python train.py --targets=["items"] --num_classes=6 --embedding_dim=128 --arch="efficientnet_v2" --norm="batchnorm" --hidden_act="gelu" --stem="deep" --optimizer="normuon" --muon_scale="match_rms_adamw" --momentum=0.9 --adamw_lr_other_params=0.0021 --batch_size=64 --warmup_steps=580 --adamw_weight_decay_other_params=0.05
Rows from block 13, named by matrix and row number. Rows with one number belong to one channel. Each number is 128 + 32 x the weight over its row's rms, rounded and kept within 0 to 255. All counts start at 0. Numbers have three digits each. After the name is the row's rms in percent of the matrix's.
# convs0: expand pointwise conv (model.blocks.13.convs.0.weight, 640x160x1x1), inputs 0-79
# convs1: depthwise 3x3 conv (model.blocks.13.convs.1.weight, 640x1x3x3, trained with AdamW), a 3x3 kernel
# convs2: project pointwise conv (model.blocks.13.convs.2.weight, 160x640x1x1, transposed), outputs 0-79
convs0.285 095:128097128137097083109128128145094128153128149184077128128141128177121120117064128128179110128158176161127168048180164186206042081156166128152126128186128159167128129162201128110194128115135128178184128110128128128128083136107187128128128191
convs1.285 108:133061146133130085143106085
convs2.285 062:128131128070128064097161128109128128131128180128155121102071081156096146150128151128170132128157120080142105114177093128128162070174128151128085128137056177146115116195128163081119105084152143105128183142128181203146047141161234128100128106
convs0.286 101:152128111138139086153128128144128173128060128096154128083128195149183127183165128137161128128128128128096128128051108118121116133116128126092128096129065123190128167132128146128048071148141134152128147128135085125128178170098152128128175128
convs1.286 073:092123188100137165113086134
convs2.286 112:099096116174128095102155135100128128144077142120160128160093136128151145128128105066128129128124156079125128182134128128126128118109124143152220100165059073106128108128150140128093096143055167161052134120086073123106139128151105117149080104
convs0.287 096:152111060094151094128177114150155057102128084159128088099207134062105093128083149171115215128097120128128075128128056112103119186127152128128150144128113128128080128169163196159089111131047128154128121128120115084111163128123122128128121077
convs1.287 121:174077161162110150114092122
convs2.287 123:153163068079159081121128128140085113128036167120124128128177160128082110158170183103139187128108146128130129101191170128076137128077114145125128136170115126135157128102208132149081134128090217116128059156128101128128150095149201128155045180
convs0.288 105:086175096159090097135066132128154124095128128170133128128128083101128128126171128181060162134104081176127130076114128128129128065128118128049208128185128197128083110079118128128128144142035095128128158200146128086136088162173162201138128126
convs1.288 109:092133119143067100163157095
convs2.288 083:146094151176109137120098128143102105128132128128136128113142122159076116125097119169210090153103142128174134105115163115074090141205112102128049129179090128128092130044115059075128186090096168147101057116128167079101128128038103128163128128
convs0.289 103:105202136118192066121128128175128131197086154128128188089128188128128128128128086149151100128128176128128155161186167207128204106121127154128128153153109128100112128128172117128109124115175128156079128128193101130159099149128141126128142150
convs1.289 106:147123142130175136077085171
convs2.289 095:128066168128108171114087088128190128128127177089152128128074137119128158128103067128077184146104105128115128175081126076128150169176084098128142110128107199154108178128128128145152112091105104128128158128128164116094133128128098106158128140
convs0.290 098:128167089175147142148105138128098128088079071142095118117104187124128088165182121128119165129164119128125103128086128128128128160156048148094154137077128128175150105128128128206128128079107157108207163087178113128098044132119127128128217128
convs1.290 111:059113160120126114175145148
convs2.290 100:128107149128156128125140136128128128128194103111122128131051128128111128140138131087128171066128195118121128091032150139113128128128201119188124128128164135066119128152128088104137151172128128160128077156128089134173133128137088142128082105
convs0.291 103:128128128128127078060189121128128128128128141096076136179128128128128097128143134159162152068114128128140095128124196158142119129128096174128164123065142156158117133128146085099128128129124135140148186128103255153150165140159129128123124071
convs1.291 100:162086090122117127130161068
convs2.291 077:128128128188163141074181153128144080140128128128128059141174122138104140102110136136128098134076128128177128108147155086128115128107128147128213084078164128128119150092168128128112128128149139128128128128128157057128154080175190128128121168
convs0.292 095:100154091154128128128075080140114199139142061128081101128128123132107128087128112131128148128098163167161128182140128147152086093128125086096063128045187075087153128132133133170159179128173174119139172175150157107128128144086163113095169128
convs1.292 133:115194140098098093147155149
convs2.292 115:130125106113157178074133128128141128051127094128143092102086093128128128126119128183128090168193222149090128189092128128128128128141209064107093155128105128128144112128170128115167076112179126118093138159134128074128111153128163136133128067
convs0.293 088:198102128128128134089149128112128182076171060165128166128128072128128129088118115120126130128137102083084183160104142139217105128128082103129094128077128174128151167166059091127128145128105196128128116128128078144099117187086156128159115156
convs1.293 074:145159153181157184114147133
convs2.293 095:128128128151128129132148103150131170166128188128177177152177140128150173120158128128146088170128101126128091104110158115112128096136128130128111082128128110161154106095048089128103128062094089085185128086128135161058143076179128135150197128
convs0.294 102:125102163128086107128133046127075161084117128111122069139096142187068128135128145177087180107128128128149154128150128109128165124128106134123065110184128128076128130128191126128166128160084128092177128093138174111128136203099175085122128108
convs1.294 092:173143161168106117149144183
convs2.294 073:128149088116169170157132128161114100177128138120128156113108108142101144128173128121128128128106033080128128117128129128119154179135223128128148116180134128122128128144167128103128111124128128084225128128128128128057040111108104128073154121
convs0.295 103:160124089112081128128079128128128128128142174166128221128128128129145128128128114171102128128113116110123154152146123148128144128128128128117119128128179128084157113154128087182197128128158082179128128129173203163128128146087161128128128114
convs1.295 073:113138164088074166106122094
convs2.295 084:068128107109108137174144147073084163128134128128070128116128144128128170144123128167109124141132158128142128128120128153128146128149112084174128128064153044114128127155058146128128165111064125124128128111128179128140208116128129128128128110
convs0.296 099:148109063126125128128089115099104060048068151128128128170152186077194128128128163128111128141128086176119128140120129128128100077148161128136235122133084170128150128140084191102076148101067158143174128108005077116141124078103149128128138179
convs1.296 112:108134066123120102125079087
convs2.296 063:128068056160128164195107133128138152128208119161205128128120104142128076165204133208118128079140149123134128128108133109128117128168191147098128128097064096090128137126122128116128128128122128057048096142175115140128063124155128087128193116
convs0.297 094:058081076128158107100154100162128128120109128082128101153137119131114128128128087128096128155128128128166088177128140163128147074136141118156124143090128159128128128128128118194170177141124193128128128128128128047185193128112128093128128138
convs1.297 110:072079106155165142105147125
convs2.297 091:105129086119128169128154051148156171106084182128052106109111128094128085117111166154131125128065128108131147128128128089081104128128128148044156128102154181134128098151191129095207116128081093113085128128128078082128128128128095166128168128
convs0.298 092:146088104196128128128099128128128128128195065144078128109091128118134101190128161156128128127019121128128097152157159172128128102198191128137148092122148188157101101165156063152128151145103113136180072091063125069173110128083128140120128128
convs1.298 097:112088134164091088097171114
convs2.298 092:128116128158128153147128140064128128128075079145134128111162124128082167105128128128128128164106129107075062128128159180054149059128128173165130124094128128128128182104082128072128184112128094080210128128099106155145130135129085083128068160
convs0.299 105:093153128128068128128123127181131104128132185141128088135128180128114128142103047160128128125128077187128148154176086073139190144079128078218125098137172120163147189128128143115147147136164064128128111112128097171088148188164105125155158128
convs1.299 121:146135200123107154090098113
convs2.299 108:166039090128162106186128172128103063128112128091128125083181128128062133145167111145087128128164123110050128128115150186094128160128154133128128167128136144065128128095165128115180134086150143123171103123105128126128096154123128128128099128